From a checkpoint of a small sound classifier.
Model: log mel input, arch vit, patch size [16, 16], width 192.
Training: soap at rate 0.0035, 20100 steps.
Rows from block 9 of a small sound classifier, named by matrix and row number. Rows with one number within an expert belong to one neuron, the router's apart. Each number is 500 + 40 x the weight over its row's rms, rounded and kept within 0 to 999. All counts start at 0. Numbers have three digits each.
After each expert's rows are labels from the 100 clips, of 14976, where the router gives the expert most weight on average: "responds to" is what is common among them. Only what is clearly more common there than usual is listed. The data: two synthetic voices taking turns or overlapping, over music, noise or silence. In brackets: how many of the 100.
# router: slot weights (model.blocks.9.mlp.router.weight, 64x192, trained with AdamW), inputs 96-191
# gate: expert gate (model.blocks.9.mlp.gate, 32x96x192), inputs 96-191
# up: expert up (model.blocks.9.mlp.up, 32x96x192), inputs 96-191
# down: expert down (model.blocks.9.mlp.down, 32x192x96, transposed), outputs 96-191

# expert 16
router.32:524515476546553467461502462518496530575482517470464491526458421562569549457473472482522447506452447439607530514462472457509540508433412477478509473511477514478524518504440538531561506442424516447564536436513488473495470546550531489549481427477556503540530528498477483496556490553518580506
router.33:476512508517558449485510412538522480578517461481507523497479468509523555493446512483445449507462470451613490558423474506498519490438413519471563460497468512479549523493412578472585539482441512441512563468500468509548471494530480501541487457421541513562520501495467467481541520521538507516
gate.0:498448459465551538526507518506512500463444503463514524547495550567547515481524516500598489480519482512446501465496480577470522533501557468498408505518515493557579437572503494422577514482472454399470467447503445594517495502467511529593556535495471513589518471499470551562477507500451515560
up.0:473432539505454536512526565483428508508443564444523559544468444483432473464435566446461471497446476509524543511494546602401473540536474558545491495492543531484548474476506500477505481488490546415536536518460559481433374537514554491576527479521483519519546544464533535428521472591501522531
down.0:485451482568534537488519529511426518481556452496586490471494546476480618496540595498537519522505521493534488562562461444467525452474501503471550504503424482441570512494477485502436527514514481513483562477493469438443496485613427500495459483495466481516514474477507527405513477501520485515
gate.1:512596463552544490472511494507532514558529386520480440435430482497528477563490525565485480546522487518510456524556482415498553481506491503470484590491503559401466497472464515524496475485466491486552509530484531469571415528543512528512547560477513534507450511529524489473617471484456475477
up.1:502569427600527479441511433563540434480456419481413461442528472499569534497508528532527498539509453467537508511536491425505596545503480479427509492470521520471526526482437520508482552520543519512579509444548454424474518492543486560511568492514500520511509466513504462462553466460487469489
down.1:458507471483427484486487477571497452471540475543553512462512477525445472497509570504525481528463464424516567506625444527481506484472555490481429482517536504495488508541518540529481464457518441548465478565506537496496528502526546455520537551433570503466573511487486457447528477563511515472
gate.2:498500481473421489499459557559454524528456545559554480500463420517473477558475487559504527445499422514497501567486454532436481485503529499491542570479524515437467479568494490569512535429471483437563490586486526499504481488444482549513573499480524506468503487545544480514433472491495479514
up.2:487542465508421512506515542580467495492456511577424458487510510504536520539485454550541592480487457536475515499420477452499536526515541493529524569519514489480457509543530472575498533481512487516467478577478471540475583487443431483509586488529545494444493477592545489491434466494557479507
down.2:445516468485460490508518469516548496531466507471352481542551506487484459524474516575529499547463525501459471484492534515493517424544505546514469504481474596485502525611466512496539514512475485445488500493521490472531507545393539503583582492487542505498478557497492449497534464527522476496
gate.3:510484466516477481493465462514525440527518469545443491496521500510445432496524528515479478512497460549559505428508455491516448534415565537487509536471506488507477475489564475557514468369506534602519497535515501462452519483531487451542513497469418474495555453513561438502567540516480495390
up.3:499501527484522523524527553487491526493514519425549540485571547491561541519474468508504531505500488416427498540515582557485529478575435489535506443523461536485517525496457511451493493584479469406483502455469472498482483473457506538447481511499574546512466550454437524451408489500481487593
down.3:516485397385424469480521519488588498516577520478434459548528512522536541495517468397438533494552524470524494519417463508563475521535496526479533489514575552528470433532469596533509477502548529507486533535456571518503530459495482479576535518465480450514504519486491484611453503513499536513
responds to: second voice: none (96); first voice: child-like voice (52)

# expert 18
router.36:459509428450520508481547468537486458544526440490507538512470491502526512544455444559565522456465471434528457516530463493559518468558524567479452441472511531501442513552553539518523492416416491537466426526494498510490586472454464513471470529453524469504540434478490438581515477493538545469
router.37:460531502537474492512453498575484581494410487569526482497506519517528498479507507498510507497456518518543516513503452531561545517418420492547438459494540518448483457577509519456562431487524496447492413577467513562453557547422431492540484490544518448508500510515496525599509469456568522501
gate.0:531566592498491550492527427459545486507505537464498542476487496496508447468520498485487455552507448513483469451508455530571500495494547593476461585493423534480501486537546411476468455443478489485441446489505501495546452514502539486532448448540521503566470597472530490517511496524522495425
up.0:519545548520474493491527407495578422509476518470459509463452496520505477463513521516448462530513463535501440510459464534505528450508567545460474528505457474486542476502522472465457433433476497503466421512527492512535470529449525450526421494508493490565476546454528527551479492510550502441
down.0:535486458452531520545476571495416485567524509500477490514505562540503461506406521493522488472524482469549480535503456440508548477519442529507510442496532502600475521549473489502498560436489541520551459558489530529481489494527470490447574505483508477469499488511473469503507579503487530475
gate.1:490544461574449473506500494493506505531500387487596517533418558489522520577422498545535519508510475446535437494508537547458501467449539542504522466523483463508489474423535528443485517484473520478463453476469538503576490461498544478480544483490445448534524441466494482557493505470499545516
up.1:586532502418491508528545475572484466475469511477565512499551487567452466465495504491525448473490537534553529460454505540563498450478511544470495578451537476496532573581459517510445520471476464434422498537480487490503552490490505495554491509450503563513453516471541547456524499531481490497
down.1:508534502426497483519436420424505562537447538493482501477449463531474511545443500520475506510399461441529462516502472525518532560551496503434503446499483575567471544537538510420545446463513509490503428518524495543488453483550599453474500559395546515451483490496478438509489565546576469500
gate.2:611493472532507500535440508467526612492448573459475477525477429521521495511575490537456583464482563482493427512486498533401512533462490505475569520455466491521498457485458498531574531444490493496461442522586491521441456514472459534523513459496512480553459520462515444555452459524556533441
up.2:530521504477511493489533383522535463532607497495608453468476560518491377545435486479503458506506596526476487519542495529495519477434548547499518499509538463520479541423520535490532431465553475508495463483529564532488477493488557512531504559570462457493458517507447525505518508507506443482
down.2:488552498460472538406436496528547509460569448543478511485504522526543457446517520445544533506554429494488609483519499506511490553491422440485547513526471524477540524474473414497503479528522451558522455525540447499429565460527403425498514474544518492451513584550416519453524574535557555559
gate.3:512418496497504532505521505530448488487534499498438455463580468511514565523491519460487542437520540528458481511404491489477502469501492566502510466537489504446553481562508525463443483495476510565563453505505491537457483527494497598469484518424524511434524475445489537465445518508427464507
up.3:609472544478562484460526475520525516479491522562496433435568473570515517541465500484465594534482438519468537475414575516438483481512475522501476515504518491475553512476440489524519492496531531466499523450472521488484487511455566522507495515553512555371459494495480496529462529512506492499
down.3:521527510496489489548544560602531545493503526622471494494558526501552511452495476584517511518552570537458568500503436502444473471510404500526526501505457480419424448499565485433460467460516509517530549565468502486468590549450490594513512507520503488548488543443469537506467559513474491472
responds to: low voice (100); second voice: low voice (98); first voice: deep voice (63)

# expert 2
router.4:497493515524543558470509479515497520527496468487543503533513561586506509545450442531568516485461473494564452455543463539534499472489449610482435524432541495507453460553499509433510468496487432495473445477517536447441491463454474438550540499490530479524532467459546495576449465497493433439
router.5:564533523508543557514507484546518507565492481511546525545479514601490504527434445523558496480454439486548445471540445540519467494481452579509425525450518484495455492544505494465563502472512475475440452452511568492476482506420420473578540449503561481496504502504530475553483455520495455483
gate.0:479463520530530420513589542443527464540547480426519496495511513543544606555514446467514535520496552525487556490463511510493574523595499528553464552492504492512530560424418495498501498534476507403432537514510506529513455493515533471477480468486499557523500533458429495485498420531462490537
up.0:483521513591483500433484505548484440454508436514544530550520429476418429474480548496516469511528534570525571516524483467493502534503476407433567617502475583492552522503516525577484529561521512428527558573523535525521549476527442458504559502520498469530495510475492470514532471438497519458
down.0:531474495494506533541488423514470510522513511460585422559506502484442502481430508551482541497449460498562506504488489523556458462510562481456538522441460529544497550537413450542506520453510515461487408429500506490496507489491491500545553505487477428494518449568549393430460416547566498519
gate.1:496552518445527582517507519485528555483528504438537505482549477555546480514439489480550518505516457491500516500529524418538509410492484539519523489516487497513533569477508516458478454513434491469501511504467524544538429467464486447515524485488503525501589520501476492478551553510462418550
up.1:544481486556473465522515490539484478469521473533453488446471505534507515500494511451526560514491521495475537539475433489486528555498459506500468532554505480558499490500514516494426531476524494452517455466527533481519490494506482539455534539525531543503419464482514538528492475545468491555
down.1:487463509546538559572490524595417463467516507503464487510452495469473465451491489466525525412509551548460501492528402498534526549468541482473523458553495500439511476531514545462537429467470510439518458587468487502491460496417431464519475522559518536551505420464460530465495457566463430502
gate.2:472465483489540510536460493523449492527543494553513528460488441470476490467474495544511480434430503497513470549507596506471481450491544523488530508530565522463478493416467584520515516515514473505521540575442538481572511521563469488547512512496522482489498508499525486538430465525405476452
up.2:467486485437518536456479531472540446520490483475513567508537518447456513520505539498488545433435431513511507559469550481442494486506512550538471496594520510418494564440586476552509466493531484515582518562511482472563491524536465441473496539475512504473472455453538492528474492542483489467
down.2:563517523511495530548463542469491443437518459452553492451514548486530540519558472504514494468516459589507474491476443541456448460443550541478451504490511417442558494486535472555440594507454502479550503452544527498561521479520498540428517469553438529567525400446500491527511553434500492464
gate.3:524545516545484503512451464464556457459526496543435458456540513528469564586454493501517467460445553507506465530446544482433506521531471519456461471550424505532521487441443581490511571437498475455523561547542490547508491448517537482533489480447434451529481497451586431444521455462527557511
up.3:442434472499529429537532467457472461553455504528552468505490474429550533476509488509437502508490481514509509496493505483499526498506411422444544468477559522539532557410445488549509426482495513548464475565524430504507411501518500476496494530528500556396520472528513527486529443556525448556
down.3:544478523477437544504441513538509547562439467484629500479576479558461508502505535444438481528498559468532510494528481479506489490456507539494502520451526571500506504539480517487483493492634604488522492531502588536495546515501532480430489546497490451570516464538522511531463470518458501509
responds to: low voice (98); second voice: low voice (98); high voice (71); first voice: high voice (71)

# expert 30
router.60:469520530563486456452451485567436477477535493454513508453456485474526447466512578523486465456539511498509563523464492498492524564506518452474522585522488505514533486507481475529529533535526517532546558563483556497447519575563514485483551470505487489481559515498462514432498465457470514481
router.61:514534503563528496382459538555447494446487494485510566476470438448531483480553536544520494478520474518484559528457519494473557512525510451484539549520459487519560500488476444481548529533504515509492529574450535468486526547566551529514567534528445521476538560497467496445461501443500523534
gate.0:508510485515509562429483488467517465409542567507453591527480516463530465486528510445496469470505513531576495497559499490612424530499503469492478512531534578467544527482433512571488575475531528476572502483474491514451475563499514414501466481530513416536527514441484495475559445480555489489
up.0:485467507478505441568516542566496541591448423505539420484525484543468523518465514572496502522508502485475489492446530501377569500516472534529545481464493427540455495503581496452521427557499466508425528517521492492532534466522496557490519524487513596452467485548528508509428550517461518518
down.0:548529469459523532548510493450560624489471512501499517515465493465460522532537466479515553487487519481480472410555499450567437549561492567518492554524586486396403501497485476448529576547471510536573505530475540502553488469464540496498532578485511425519455409495495491482483509541440471465
gate.1:457542434471497483522514524630445549506563462499533526514461517521508566564388473495482531484545524466526490497435478481424512438482511497503506515552487478530473544517483503467563510488581522444470500509490499490471485466454563542551485496550479454430486446515481488432448438498518489507
up.1:484531456496518490541431503540448471479498466497490451552471546570497575524502472516501565506601511459523471480445527524374534548455527444458562468468514463470460468469451488522472532547447532496409539486516535470512447452501466501548511500508497505504538455493565439445471434512582485478
down.1:505498452471414472536514525496461538496435537495453444469547479472581527451479534576461483546461487469473508416543556501535543522552463505545511501487508493467453528498421472516510537525558541483470516410421505521580456538532493458477495507447585472526491557564475508441486432608551517527
gate.2:548581463605478454512502512506552531489465455468489557548502465516549490513500510410437470482471519480513540498368529517484536500490518436520448562487535514482493506431459593456501504488498458490507491500533466538491416485584540504520445489477516544552439476532528485481489486522591531501
up.2:487510526524428457512467558483505539484492468487502514533473538504540476470460536443513539488504464450508508546490572553500517554519552469507471549502483517380500494518513583492499562463488412443452535544487427528519504465526557454543435486401475505576500442535514476500514533480517484531
down.2:439576541525509590476538432414500495512527502520428495464545468516496558531454477513485499543508421510480528491491521469478617542411516558538467484462489558493526471467445483467450483499481567554524533567534529563526483536499500477503489402439529481482537482484496552486483491398481517482
gate.3:454515453508452567468488484550480484537550449531502542489572496485489511492484508496496480476458514476464476455514533541511541546479411524460538449561434461497435564506479594493474479487473512463439542500443495553519552478427566436552485460523494481457525503550446455488540507488463482475
up.3:563518540471537423489500553432512503462479564434474467535463499488459482488517503529480586540519499503566526543509474425487465422560570462518443508446546556489581436492498490498504528564484468532489460468540473447518454529518464527475558506462543519537499534471517554528507518516541481543
down.3:495488552536491510569537530485437499499457480554505483534494479506515509499494578424512421510534467483494449520418520497525446511436441464530525433510489450590508462464458527428501472514520492481463513576482405555492495463505505461463510534498538531535447480530570534517525432437506567519
responds to: low voice (99); high voice (99); second voice: high voice (99); first voice: low voice (99)

# expert 3
router.6:597521594558503482445479557502496554479487481453567573503527549539556522569500503438551557511493476465532543469497500484468494582517386464480566555490569478489464513501490508446493492537524475468447520523514529521490514560519534421520509546428495512483485536446513506502477522537454492513
router.7:550458520477544503507485517501525526431545481526584466495546543533476543527505529508533551467491454505521508491481521423386463486506519512515554571445494442503484508472550507513538520573562440475529524473492417431536508471513528507493563479517464437512473508433462536477446592518466468464
gate.0:494526500501419525533556455427426425469491481460444502461513478524524537520471409463530483542451467471490451477585463544501508524484519537431531543447514514517481470482513503504470564478502520563530541491522487447557522499491476495563470492510541463555512517506487492548501452487588525460
up.0:499474469463395474436526521424453492492538517424460522478508506484497533504510566509502490556451512502535488500551449456428546439473524586519494519487524499566472563499520509462417503455490470586508540494544554500566603491535529581517561481506526494526539560477497474474524414550537504425
down.0:478488402504530560504483455419569558567526479447511551548464549426507489520435482543495442471556516514483514556485480483489544444505520447474439449489413505547550456500460474546505512474538431463461498482464541484579530563495525495561531507528487510479459458493423531494495524557508491532
gate.1:513430439508538527525528527552552520467474464494561460527482461477461485448552491443510536409434529473514476484546488586485446511529472455511483536507455424458497490563471504504469492561510418558553499489540508571486499499488453462516460478553495528450507536451501505499449514428470547508
up.1:501473453502530553560512572522555513476421488483582480521509489496431503479534469476504551425415498467513491470521476581502411552492454466541472545529433429450513512548463473493469494609508431492543515513520514542510526497510481503508469490565476547501561570462485472488468513448490569520
down.1:447490428534472540555462433546487505508437447487458508438497479519499468539466522479509423530507513486574465494500426491576559489471487508495551443469471482559531511521511501523456482533482538542485520509546544555543556507580495506530492413538499493469482517525495474461539451419508565527
gate.2:424579498544525484446503484488467493529532436572467439514494517517516499439501491537545470462560465477504538478523461451525478614498489479484505485459513585478481376478500481566533522478497514494487463519562555509569539527492488402567477501428470405536481490516468442491503489539550509449
up.2:441545467494533484495508518528458507538449501564451495514533529464493448404526519505580468494539457466527543465517429457519442542472501474465502558503495498476518442501476507569535581448488513499492448523621550486516511480450489363595472501475482455507484544466480451514503517557570511469
down.2:505539486611480499482421461568549457517539462526475471506536521469474517504550492499583533494535457461503496490521480477500486532522479463482501449440502445532503433552536552459521496561493498547495427471531589601484458498539507415582516488523498530533493472453481503502505420513446531533
gate.3:460506529498514462491425509419544582483549507475506555493485500468530513429551474533516554495571521522509508491541496526476522547537491454562461447576450506530572488443557493490515479492531401574509463457521464517397467476504534563469507499514459542510498502527464477499536530454448520517
up.3:457510527517517478502454548419535600489503518453528564523509524469523490450571486531496560531542488539473523478543521487476509565548496435550475483560475499504556459491585523499519520530546410573499486465519462504358430498497529521485514541484473531488555538506471449507520500450483511485
down.3:453512474476555489517568444482577548444506533445485497559488489517517467496543509506457437465493520506435492457499561427542436444545542551489536422507485504498470497514501552481518488513579463556577521508514472516512535485472440543430542534493482543420495498502523399504492552499550449523
responds to: high voice (95); second voice: high voice (95); first voice: deep voice (62)

# expert 0
router.0:528490504520525528533531529511571514542531483515464571551539475519422484556569496416500465439520586463489494419474500508511499514509406485475538471549471576545545552470544562482515488492540453503519548506511486473499495557529578475501510548583467514477444502491522495475444497466464510473
router.1:463469524511443545534452543521530475499477453468515577498525475472493443551498458542474452461545542472454532471481406504539515464510485523474520467511518576602472495518519439529473501472534501438567500571581566440465523514564533495514514522544522434468477448516497430487488488475464559481
gate.0:539455563535528527495485533494478573485558510495520562562563475509511510549565569526540501458543543412506490462458469482466525487415473481435490491516458497449472484525522461496527523510523491393434488552498442479468466463451500468458556495524495482414476431432497467526414522555492501426
up.0:540440573510520524511506514498484578497558516489539554557578473521499510558551538525522509454514552415485483464466456479457510496429466493434496521525471475466480512512514446497506522538520486384424489543498450481454488475468507472462545481525507491400508426467472464532430502536490492469
down.0:450568419492486530491448480510478512464444507523492503428525499478535462430488543431461459459482533524514456544532482512463584600528419518512520588499442520535475485462532425482496457540489505426476444578473446546560519555473544568483539493514450457531519588517524492585453529442503496544
gate.1:565525500503527543500463452432517506541501500431535539527470475503520454523526581522467492486518536461516543492513473536496549489465480485409452507542507532465518508445545505443452525570525511364462531437469504542458534474420568471566500505484508530461512480469429572503575491489492507499
up.1:475468512507507539499453537438479553510482571474469492472509510516467497533594498558438469518497530463445529460510508442472514472449550471477500568476467538517511497476441515511491529484559498537460484481557505545507469510531523579497516518483445511511521465519485540482441480505510527572
down.1:478426542560500531457452562472581506450537531429513508551467484527526502504530549522499451518516470451489493414500471530463491510430491527514473492507414481484450548506443452422486405509512532526517487422534476469464578486490513495566450524461488571508500525539502544505459463461522543417
gate.2:539544464544489505489496462512529473503525400474522535522475504512475502494432487557511546551511415476530450494429510488483504517444454525495481535475493526528566486514477520504536509459525524443530490473464570486561478530484477531522550430511534475516512525505500546428505568497485565510
up.2:434489507493492484456540603490518539482482550453496529480598481569542480481513538435510509512460414476554527492467507463474503522429478542462519516484527395521537488475450513518488467521511444462524530518469496568535530494502508473590547469450524509551558521443552490518467489517492539542
down.2:517517403482489497469515518484557464463544485492437471493465503538548568487456515503514467557489503502525500484490521518485385487491467526501461581542534428539493510504489474495550503456447484531548537467492526542492517561503501465524534527558515577467511582487530503520554475590494562510
gate.3:505467435464500480483495446519504466556496533560549506486429484441483517455411412538545507511493503547499493573555474447543450516587481545513447455522479564522450542490519544506496563413478519558528430452507489522550521471439475505459563518513487437535523451500492505588488489466442511530
up.3:490540540545473524522465511493528549485475469443458497537611464579518487521595574484480556513529571484506532460510491486427590474399467483496519507452515444511554491516480470468487448504506528498499534584511541500441487522498513491524459485498536558464509525457504494437478489543563498464
down.3:481471542600520525533414492534497459465494529551552515547513439497463484520542525503505521472575468546508510463516510561505462528448485491466515552486433443448457466466485483440504515491570470571535510502513472503490543490475460501499523485471515494551473532454488495513413546509486452439
responds to: second voice: none (97); child-like voice (90); first voice: child-like voice (90); background: none (62)

# expert 31
router.62:498515524500482443459458463550447525508449518538572487460402445538531510487521531503526513512438487517501517452483447461487544510489477513571451534449522531475510380523484534540557521476486549460543487568466536529513470495477475523542518427503534435554504556587532553564517493447559556628
router.63:547425541562557502501486433539524477454523455513509501460462461631563541497463451502561533473439457503561493498510491546480461476516484525446441504479510503514463475530491581485546583437489454531504440466475504493509434497500414465513579454451542425511535485519438491525492493440511463472
gate.0:601490542559433541584428426497539509505512432514530488483441499511491513535525502504509463477492478539491489500470559494535474455475469555491440531494525419566463513509481519559441471443495362474505536577541503439521485463607486439533502507485434487477462473448515507555535568543452518437
up.0:398525475430485461430571500532501475472495549470475481506543533506513467486508477508463550543538539462484520493489459526472498551534527443503599515507490525473516514503512477464525518563543582537454460424494515577547513543404495559519505481499541564535560536576507495490475460460554507566
down.0:512413430556456469368465501497452532517482516566484531486538512490535479434468466507488520500465499493519531495449532526502443487509507481517469486508466497479421415524485566418531493560513467480437457466499474490434541552466492518507533481487551548508550431507483536508491552572532537509
gate.1:534506495471500513531531464492439426515497473456534465470565521534490523528532475471464533512515503497498494513382520491483532472513517538454522512581528480416465511463539515514493553568470509539487516500436460493629542546458467396500508597441481500533496467528468462476440502533497522556
up.1:418440491465531500531442363463513537459523454513468432493579494479477461544477565405484433519480468522497475510436471480429584520468408507443571452557478529427518493537502457546471525504552523578509488528475468522561472495488498430491443514428530438402504465531531421505472483520526522501
down.1:503500520452485479419456513456494571569496476487522592565519547595472471516530406529557485505593484493522455547455527504498502543450468478535491474508554488476474468511499590558512563500500448495476535444496536526477454478475542542493459446548498428449527516500482518546501543400539533493
gate.2:501559522520513516564559479549551514470411499562436508579503521516487520505497497512518451501478525469471520487485526526465495441500502551441482464530438442541431521475466439395529464501453516520532560464485451516597551472470534516489452537436480549455453530573468563488536543516520499492
up.2:492496519581510480508461481526533556530524532499454423531514509533527455505473519438476536452449479522487605525528437508495440562496420525550445465504517510529484491493513483406540425445524543518507472477509490550459509471470504468450459476448553495521514476504474500461549524506496536554
down.2:522514471520517471575524543489541461554529485476468534533494544658497457452485506464490449496489474470426461489489539526496540483455461530490503533563508461521451468453527494449545488508463499512503556500409531516497505535503548497402477536519433534514440475419419466532505564599463472428
gate.3:506472513566505508461468518546457495535506445509393525463482506574505542521462502511566490543493465566543528527498486514498532402546533541512498495495487504488521536471466534508488605465470512518481416497550552529587476470481461614521504487499492552496466474530452448539391449463475455477
up.3:503463495563505505460461525579456516532492442489408525457484512549498533504450495505552491537470471561544547504483502507495525407546535564530512520486478499495509537474443555489481586457468531525472425508549559522593477460467443601523527482508487536496468461519459448545388454479476464466
down.3:482489466462390483491480408446526467464448483535473483496400561430465499577537429520460462513478551490495456481520476454637535451534578528535506496474521544496451519501480491574485494501431539517523491531522527491450469497508520497488503497493496469451476486507519481485629425506484503577
responds to: high voice (100); first voice: high voice (100); second voice: high voice (80)

# expert 10
router.20:449502467514490484453476538557491540492481508485502549500471463468573453489453530499478466481471420448558548535407537437420554465547490517441442512524500511524486481538482560569581526497451560460448473539485536487524420531513536465558500516545565486494491574493461479484510498483604586496
router.21:464465474513477517473438523532463492468490525532463511456510487466527457455425533521422493437450473449520546540393536461470542444539500474433507464516528569475517510520498523542594534546447558490511525511508537502495491527523558550528509492542520507548526516515463496467505439440601583507
gate.0:615542505540537480511478501493495456538459513524540532460574510558501531535548490521474529433528499522467445466580516499442488501540538484493443589502516545530499506482458538518492479487497548491479511442518532571449518428476461557546575463518518463464538472454541487489511477512511442493
up.0:507500561528537477446490534495474529450529492359511522592407479528531464518526491451466483501524475434476509457560538471509521479493606459566492510487534513515524469541444442526482480515518487485485492538509593522385522487531520454484506481502512522441496473584528559539457479469486476500
down.0:500412503672472488424469480490490498462457474539478506433485460469515498507574517501491463525536508491505521587569540525519535539491456457502437532474503438534495461489452516510475537535537485558506544544470535510487536549574450472438463470503442454487435549532494549472543545451485462531
gate.1:457444526408479459532487457489467530473414501506543483524424543478503508553501481483454477487450498499474468467523405448542446430532530486522537455484468434539431526514490433532515530519488503469495497476579455528497502503528552452516503457499562422466478464549508402540584515562548524555
up.1:458506538488563525453500527464503468500542453436524581493541477480472462490495443489555521410483524514449543462488518529478481476511517479515455541548490539461486531452459564464505514566490472527519463531509513465549541507496468484479588508540477449467590472468500513522421516455483468494
down.1:563459515511490479535492471469499485517615521572567528443493523494404531486506513493518460487529515475440473578526538440485515535506586484464408504455535491523479478552504508509508463511548514566484500432488544455527526482454538500512510468493489467519465479502551582452513512557564395470
gate.2:555527506473514475522476513501497439532461485416540523515449491557511497542431471485437482466477534550454502457557477481454536456500497504517442434489562615517440542490579518466567475542562541484497541547474492476520554498538511550477534501473467505457562570546469471528443470485496471491
up.2:542498579457473512488518513492519565489515482508539505544492481545480523515572483533495520476472382472473410528587529499593398506471532487562481574458488456507502473494504447447468513560472503495535447426516409529448467515555522509520478493462460517479498442538519582546475476526475540558
down.2:503417534468557472487471451426512469512448508428502496521522579482477549481545562461542509466491535432450541478500518518553537457523464528535435539485592542455528481526524454470536475448491463568515469485494555524513523522490532437553500553504472524479564411513527425526534531547507518515
gate.3:513441419522457532512504525542463541502434504540481536498505535470460490497533435477482503556440517585441485548539498546430548528498498575515452431503472429427544492541463471448481454512500511458476523518493515462536466473483483584440502464484521484479478473598500498518452510449563536504
up.3:497587512546500452536499503501510446461578485467575487464442460504499514538529529493590504440542471465533537462553485512484427550473526480454551568480487585552496569540484523507482498557538419580550449509476485522449460539502491453560503531462509431487520561524524496438555496524449513511
down.3:568495551510470462532506596494501497478525585539461491548566512558509546441526568505482528505486510515455564461542474564412534602499494523527488483540542480464525508435492488475496478527522500468475468433446525449506505482393518504427510557460478497490478561516533532429508577455509543426
responds to: deep voice (100); second voice: deep voice (100); background: none (62)